Rows from block 6, named by matrix and row number. Rows with one number belong to one channel. Each number is 50 + 10 x the weight over its row's rms, rounded and kept within 0 to 99. All counts start at 0. After the name is the row's rms in percent of the matrix's.
# filt: filter width-5 conv, dilation 2 (model.blocks.6.filt.weight, 256x256x5), inputs 162-179, a 5 kernel for each
# gate: gate width-5 conv, dilation 2 (model.blocks.6.gate.weight, 256x256x5), inputs 162-179, a 5 kernel for each
filt.152 101:50 45 61 59 54 46 52 51 45 59 45 42 26 48 53 62 62 43 26 30 44 57 50 56 63 36 42 62 80 58 72 43 48 62 57 57 54 53 41 57 44 44 65 57 52 55 55 51 53 56 55 49 57 46 44 58 75 57 34 36 39 45 37 53 58 45 66 50 46 48 46 43 61 55 53 48 58 43 41 43 39 52 53 65 61 49 43 62 67 44
filt.153 103:58 63 59 47 52 48 84 60 46 40 48 54 47 47 54 49 34 38 40 42 54 62 48 42 42 35 49 53 58 57 50 41 63 45 47 48 33 62 39 39 53 69 63 48 45 62 60 48 46 42 59 59 50 45 47 47 57 52 53 51 55 38 36 53 57 48 48 43 49 56 37 61 72 52 49 51 63 47 47 54 38 36 52 58 58 45 62 52 56 54
filt.154 100:35 46 44 55 51 39 54 60 63 41 42 68 53 40 45 55 35 51 52 69 44 47 44 43 51 64 62 47 48 40 68 58 64 37 54 47 60 66 54 46 51 57 52 49 38 34 34 52 48 43 56 49 43 49 46 54 26 44 59 63 47 57 50 52 43 50 46 49 55 55 52 70 47 47 38 50 66 44 60 65 47 53 51 40 40 45 67 29 34 63
filt.155 109:50 52 47 49 56 41 41 48 47 45 47 45 50 55 47 51 51 55 52 54 65 70 73 81 69 61 61 48 50 58 46 58 55 45 50 48 51 45 45 46 40 46 40 45 45 71 79 74 99 95 53 62 53 54 57 49 43 46 43 43 55 57 58 62 59 57 51 55 35 43 46 56 50 53 55 53 54 63 43 41 60 50 57 49 48 52 40 51 39 46
filt.156 096:53 63 79 58 50 43 53 58 50 41 50 62 28 41 62 61 46 31 52 47 55 70 53 46 64 44 53 72 54 46 58 41 49 68 34 39 37 40 42 45 47 56 81 56 45 66 59 44 49 47 52 54 65 48 44 41 52 62 55 36 48 59 39 52 58 46 56 48 49 52 42 63 92 45 38 50 60 49 49 54 50 54 60 59 52 48 51 66 54 49
filt.157 105:55 52 49 50 39 48 42 51 52 53 38 35 50 44 59 44 48 51 39 51 49 39 53 59 74 64 42 51 48 38 51 34 56 59 40 42 46 58 58 56 48 62 61 63 47 56 56 59 57 58 46 99 85 72 42 43 46 64 65 57 48 41 46 39 47 47 24 40 48 65 44 53 67 64 50 38 38 47 49 55 56 07 27 48 63 64 63 53 38 34
filt.158 098:59 68 57 58 53 41 47 48 42 66 70 38 39 45 59 56 52 43 49 39 60 44 41 33 43 50 63 59 54 55 48 62 36 60 49 57 67 39 43 59 49 51 47 48 48 48 41 38 43 44 55 54 57 56 44 49 48 57 38 35 52 40 43 50 61 49 42 56 42 41 55 59 53 54 55 53 35 47 33 37 45 55 51 55 56 56 51 59 60 60
filt.159 098:57 43 45 45 47 58 55 34 51 55 27 25 56 55 59 47 66 62 48 42 43 27 43 57 52 56 43 46 55 56 65 39 50 43 49 59 47 49 53 49 56 58 39 43 48 56 48 46 52 48 45 83 50 36 42 42 55 48 56 51 26 25 48 50 54 43 23 39 62 58 41 46 50 49 56 68 59 45 49 52 58 35 51 63 52 51 61 63 51 38
filt.160 099:58 51 62 56 62 53 44 37 40 53 46 42 46 60 64 40 55 58 59 46 56 50 42 46 39 62 48 44 43 51 47 37 63 56 60 52 57 53 45 48 61 44 42 33 42 53 67 57 72 72 51 45 47 43 42 51 46 37 41 33 55 49 55 52 54 51 57 44 33 21 49 34 47 46 65 60 51 39 36 28 43 45 51 50 53 41 35 61 60 67
filt.161 107:64 69 57 66 60 46 44 42 51 48 46 51 56 56 49 51 61 60 58 52 41 49 50 53 50 42 49 52 57 51 50 46 45 48 40 49 48 38 39 46 42 39 48 49 47 53 48 49 53 57 40 42 41 43 44 38 34 39 29 26 54 55 53 57 52 50 64 60 57 45 50 48 54 55 56 26 32 44 42 27 49 36 41 32 32 49 47 54 49 46
filt.162 087:43 49 51 34 28 63 64 63 61 65 58 54 51 60 45 36 53 37 45 45 48 49 44 47 35 51 51 64 29 41 46 37 44 44 37 59 49 50 52 60 53 56 56 54 61 43 51 57 53 52 50 51 44 62 74 34 39 34 35 61 60 45 55 56 33 54 55 47 38 48 45 48 52 49 61 56 71 63 55 57 57 52 55 36 20 36 44 52 48 38
filt.163 102:32 44 63 80 62 51 62 51 48 52 42 50 64 58 49 54 51 48 60 45 54 56 60 61 57 34 33 51 53 52 40 46 45 39 50 47 46 50 37 44 48 48 53 49 50 49 50 41 44 47 52 48 51 53 52 57 57 52 26 44 43 45 53 58 55 43 46 60 67 61 32 43 50 43 52 42 53 51 35 30 56 54 53 36 38 43 54 58 57 46
filt.164 103:54 56 49 54 44 55 51 36 51 46 36 45 57 64 46 52 49 56 47 56 34 26 46 39 47 36 39 42 34 36 49 47 51 46 39 56 53 49 66 52 57 47 32 40 41 40 30 45 43 50 65 54 47 45 45 46 42 47 32 47 30 35 49 48 47 38 41 55 43 43 58 57 45 52 57 57 46 47 36 37 44 52 55 58 53 49 59 49 44 42
filt.165 102:50 47 55 51 52 62 56 50 47 50 55 46 38 45 40 43 46 52 49 48 39 36 44 46 45 37 62 61 52 64 49 46 59 62 58 69 51 50 50 46 66 54 48 46 48 40 33 28 20 27 51 50 49 41 41 45 66 71 61 54 44 35 36 48 48 27 58 69 86 72 65 56 53 39 39 36 57 58 55 46 43 57 64 71 71 42 38 67 67 56
filt.166 104:60 59 52 52 60 41 60 48 43 42 47 46 59 52 56 43 47 58 50 52 61 69 64 61 62 53 47 51 56 51 31 36 43 37 35 50 53 55 40 45 57 60 58 56 48 48 68 64 64 59 66 82 65 55 35 59 65 50 54 43 59 56 56 51 57 43 44 47 49 46 59 59 54 48 39 40 50 53 54 40 41 23 32 41 70 29 28 24 37 44
filt.167 096:55 64 60 40 47 47 51 57 33 41 58 58 61 61 71 50 47 32 39 42 39 42 45 46 54 39 57 58 54 41 30 50 56 21 43 51 58 54 16 40 45 55 55 42 38 52 43 48 54 52 52 46 47 44 46 40 45 47 41 31 62 48 47 63 50 46 46 38 65 41 46 68 63 30 44 55 39 47 51 54 41 50 45 44 41 51 59 58 37 54
filt.168 104:53 46 60 57 51 75 59 50 38 53 61 62 51 48 58 35 42 57 46 42 39 33 36 28 37 53 61 60 69 53 51 51 49 35 44 62 60 61 35 42 59 53 54 51 53 39 40 40 42 40 52 50 56 52 52 47 37 47 50 38 45 47 47 41 42 36 48 57 59 47 62 58 48 45 47 66 65 69 72 59 49 56 63 59 47 47 39 42 59 71
filt.169 103:56 56 51 62 54 40 41 44 43 50 42 47 51 45 38 52 41 52 44 46 47 44 51 32 29 55 54 42 54 58 39 51 46 51 51 43 53 46 49 45 51 51 41 31 39 41 35 45 45 45 54 52 55 13 32 50 52 51 33 41 55 48 52 50 45 70 71 61 49 45 43 41 46 34 37 74 61 52 35 43 45 51 48 83 70 44 51 55 65 63
gate.152 096:54 52 53 56 61 57 39 30 51 42 39 28 51 66 46 44 69 55 68 59 35 37 60 65 50 61 51 43 37 53 63 80 23 46 51 54 47 22 69 60 60 49 50 55 55 42 49 52 58 55 48 53 55 60 55 43 51 44 48 50 42 47 59 53 46 41 46 52 55 47 60 36 41 46 57 41 41 42 48 31 55 48 47 40 51 58 50 66 46 34
gate.153 098:62 40 59 36 40 57 48 56 39 34 41 63 51 37 47 53 59 29 64 66 45 53 44 46 49 62 53 59 42 45 64 47 55 52 50 56 39 61 43 36 55 38 55 40 34 42 55 57 57 54 49 46 46 50 58 61 54 24 38 50 43 58 55 53 48 56 55 42 53 49 63 44 57 39 45 46 50 30 42 53 53 53 58 47 37 69 50 43 37 63
gate.154 103:33 47 57 63 51 52 57 60 47 51 56 64 41 50 56 42 37 40 50 47 43 51 52 57 50 50 35 44 30 42 62 53 44 50 43 41 46 50 52 57 45 46 52 41 54 46 45 46 55 47 50 42 47 44 48 44 28 52 43 43 53 62 41 46 55 54 51 51 40 46 32 32 54 39 48 56 36 41 36 45 43 45 44 44 48 49 52 50 66 46
gate.155 100:56 53 58 55 43 50 57 55 53 45 50 52 49 33 43 38 44 31 44 52 42 47 51 58 66 46 53 45 40 41 44 54 41 44 58 61 60 49 35 49 56 56 48 49 51 27 42 32 32 49 49 48 35 46 61 43 52 50 71 64 55 55 62 54 48 39 26 43 57 29 60 52 34 39 66 28 36 43 48 41 51 47 56 50 40 53 59 54 45 54
gate.156 097:46 42 64 40 47 53 59 58 64 55 62 66 38 36 50 49 50 33 61 46 59 63 47 57 57 44 46 50 40 37 68 51 51 47 62 53 58 60 38 44 52 49 57 52 57 53 48 47 46 51 56 47 52 68 54 46 50 48 85 63 49 50 47 36 51 55 53 31 63 51 40 41 47 49 50 42 44 37 64 30 34 38 49 40 50 49 50 56 45 82
gate.157 101:58 47 55 45 39 71 58 54 51 48 41 41 43 52 53 42 48 42 42 43 40 45 61 74 70 59 64 61 43 51 44 69 55 53 54 42 50 30 57 44 68 67 49 36 39 48 49 47 47 46 46 61 45 27 28 45 57 66 59 54 44 52 56 62 55 23 38 62 75 76 57 58 43 31 37 50 57 53 35 46 36 41 59 73 71 69 64 65 55 61
gate.158 099:38 43 62 59 46 63 52 74 56 57 54 40 54 44 51 45 60 50 54 54 52 44 49 52 53 58 49 52 47 35 58 65 66 55 64 49 49 57 57 65 64 51 64 50 51 54 42 49 49 44 56 54 51 48 58 44 51 37 34 46 38 40 48 39 45 37 47 53 42 43 59 55 60 48 50 43 42 40 30 36 56 51 51 43 51 53 52 63 61 37
gate.159 098:53 45 38 46 55 81 56 57 66 55 49 42 56 46 40 47 56 57 44 37 35 39 43 57 65 44 50 27 46 62 57 80 62 71 66 63 45 60 76 58 66 59 53 59 54 40 47 40 35 42 61 65 60 43 38 57 61 60 56 52 33 30 41 52 61 38 44 40 57 76 55 51 52 59 47 56 54 43 45 46 28 45 44 52 60 57 53 55 39 52
gate.160 095:54 51 43 55 59 67 65 61 49 63 51 56 43 38 43 57 62 66 44 49 48 42 38 37 57 56 51 45 46 68 64 46 57 60 55 47 60 58 42 32 39 41 49 59 63 62 51 51 58 64 43 43 59 57 53 37 53 59 40 52 55 53 43 31 33 30 35 42 35 54 39 36 35 41 48 44 49 67 40 51 57 59 46 45 47 61 59 49 52 50
gate.161 100:39 49 46 48 66 64 59 55 58 63 53 47 39 51 54 16 22 38 39 36 50 53 52 56 60 58 60 45 39 40 60 65 70 61 58 59 56 48 47 62 69 65 54 58 65 62 56 57 60 62 48 41 47 54 55 54 54 61 56 50 51 60 51 52 56 46 47 43 48 52 67 61 56 54 63 55 63 71 53 51 63 74 62 48 49 41 44 52 43 40
gate.162 099:51 48 37 47 54 78 79 74 66 69 51 49 43 39 56 62 56 48 56 49 49 59 47 57 57 34 42 35 65 63 57 71 67 47 69 82 65 57 39 64 62 60 66 57 59 40 41 49 46 43 53 58 56 44 46 52 55 45 63 53 31 37 40 44 44 52 55 44 60 59 53 56 47 52 47 51 47 37 38 49 49 46 46 59 63 59 67 47 60 60
gate.163 098:45 27 60 61 58 63 68 58 37 43 57 65 47 24 47 33 16 39 43 39 57 59 45 40 46 49 46 54 66 55 50 60 69 51 47 53 49 75 30 33 64 65 63 59 58 46 57 36 47 53 56 48 53 55 56 46 52 44 51 51 53 64 54 43 58 48 30 43 40 46 62 63 70 54 54 46 55 40 52 46 48 65 61 61 62 47 57 47 59 62
gate.164 100:60 51 52 57 56 66 49 42 41 44 47 62 49 51 50 39 45 42 48 39 66 84 90 99 87 71 56 48 44 50 70 57 43 43 55 66 64 53 47 61 59 55 53 49 53 69 63 64 73 67 53 50 52 53 56 38 41 51 53 52 54 65 62 70 67 43 48 48 59 53 59 53 51 56 66 39 41 29 25 20 57 62 63 54 55 43 46 40 42 46
gate.165 100:20 39 52 45 43 61 58 55 53 50 47 53 51 46 47 57 48 41 47 53 66 54 37 36 59 37 38 55 40 37 50 80 52 55 64 32 49 53 40 59 58 55 52 50 48 60 50 37 23 39 71 55 45 66 63 53 46 46 51 54 56 44 41 43 46 18 39 62 62 49 65 56 38 38 48 43 40 56 53 38 29 37 47 39 34 49 47 45 52 53
gate.166 099:64 60 54 54 33 53 40 49 49 57 46 42 57 48 51 42 54 48 45 46 47 44 50 61 78 55 50 35 36 51 57 64 35 48 50 63 66 56 47 52 47 47 46 52 61 48 52 57 63 67 41 56 56 73 88 41 44 44 52 64 49 46 51 50 49 57 47 51 35 41 39 43 41 56 72 49 49 47 35 49 59 56 46 24 16 48 45 51 46 36
gate.167 096:55 71 47 36 45 49 49 56 53 47 66 33 47 53 45 36 32 49 37 52 47 39 59 54 56 46 60 46 47 59 38 58 43 36 58 37 56 36 65 63 59 66 54 45 46 49 36 51 51 47 65 68 56 53 55 44 40 64 53 63 66 39 43 38 47 31 27 54 53 61 55 80 48 52 43 45 26 51 45 55 37 45 52 48 49 55 67 46 58 48
gate.168 101:42 40 45 47 53 64 58 58 72 63 46 32 35 47 50 65 71 62 54 61 48 42 40 44 41 24 30 41 43 41 65 64 53 56 68 67 68 54 58 71 41 44 52 53 46 48 51 55 57 50 46 53 55 46 44 40 36 46 44 47 50 35 35 35 33 52 50 50 42 49 26 30 39 52 41 45 54 60 56 51 53 45 45 45 49 40 36 53 59 53
gate.169 103:45 40 48 38 48 66 61 54 62 69 42 45 54 52 70 43 46 48 57 46 53 66 50 50 59 54 48 51 58 48 56 52 63 43 44 56 49 59 44 45 74 67 56 53 60 54 56 53 64 60 80 88 53 53 55 60 57 39 46 48 44 51 48 42 51 40 55 45 27 31 65 61 46 47 61 66 70 54 54 54 36 18 43 45 44 44 39 50 49 56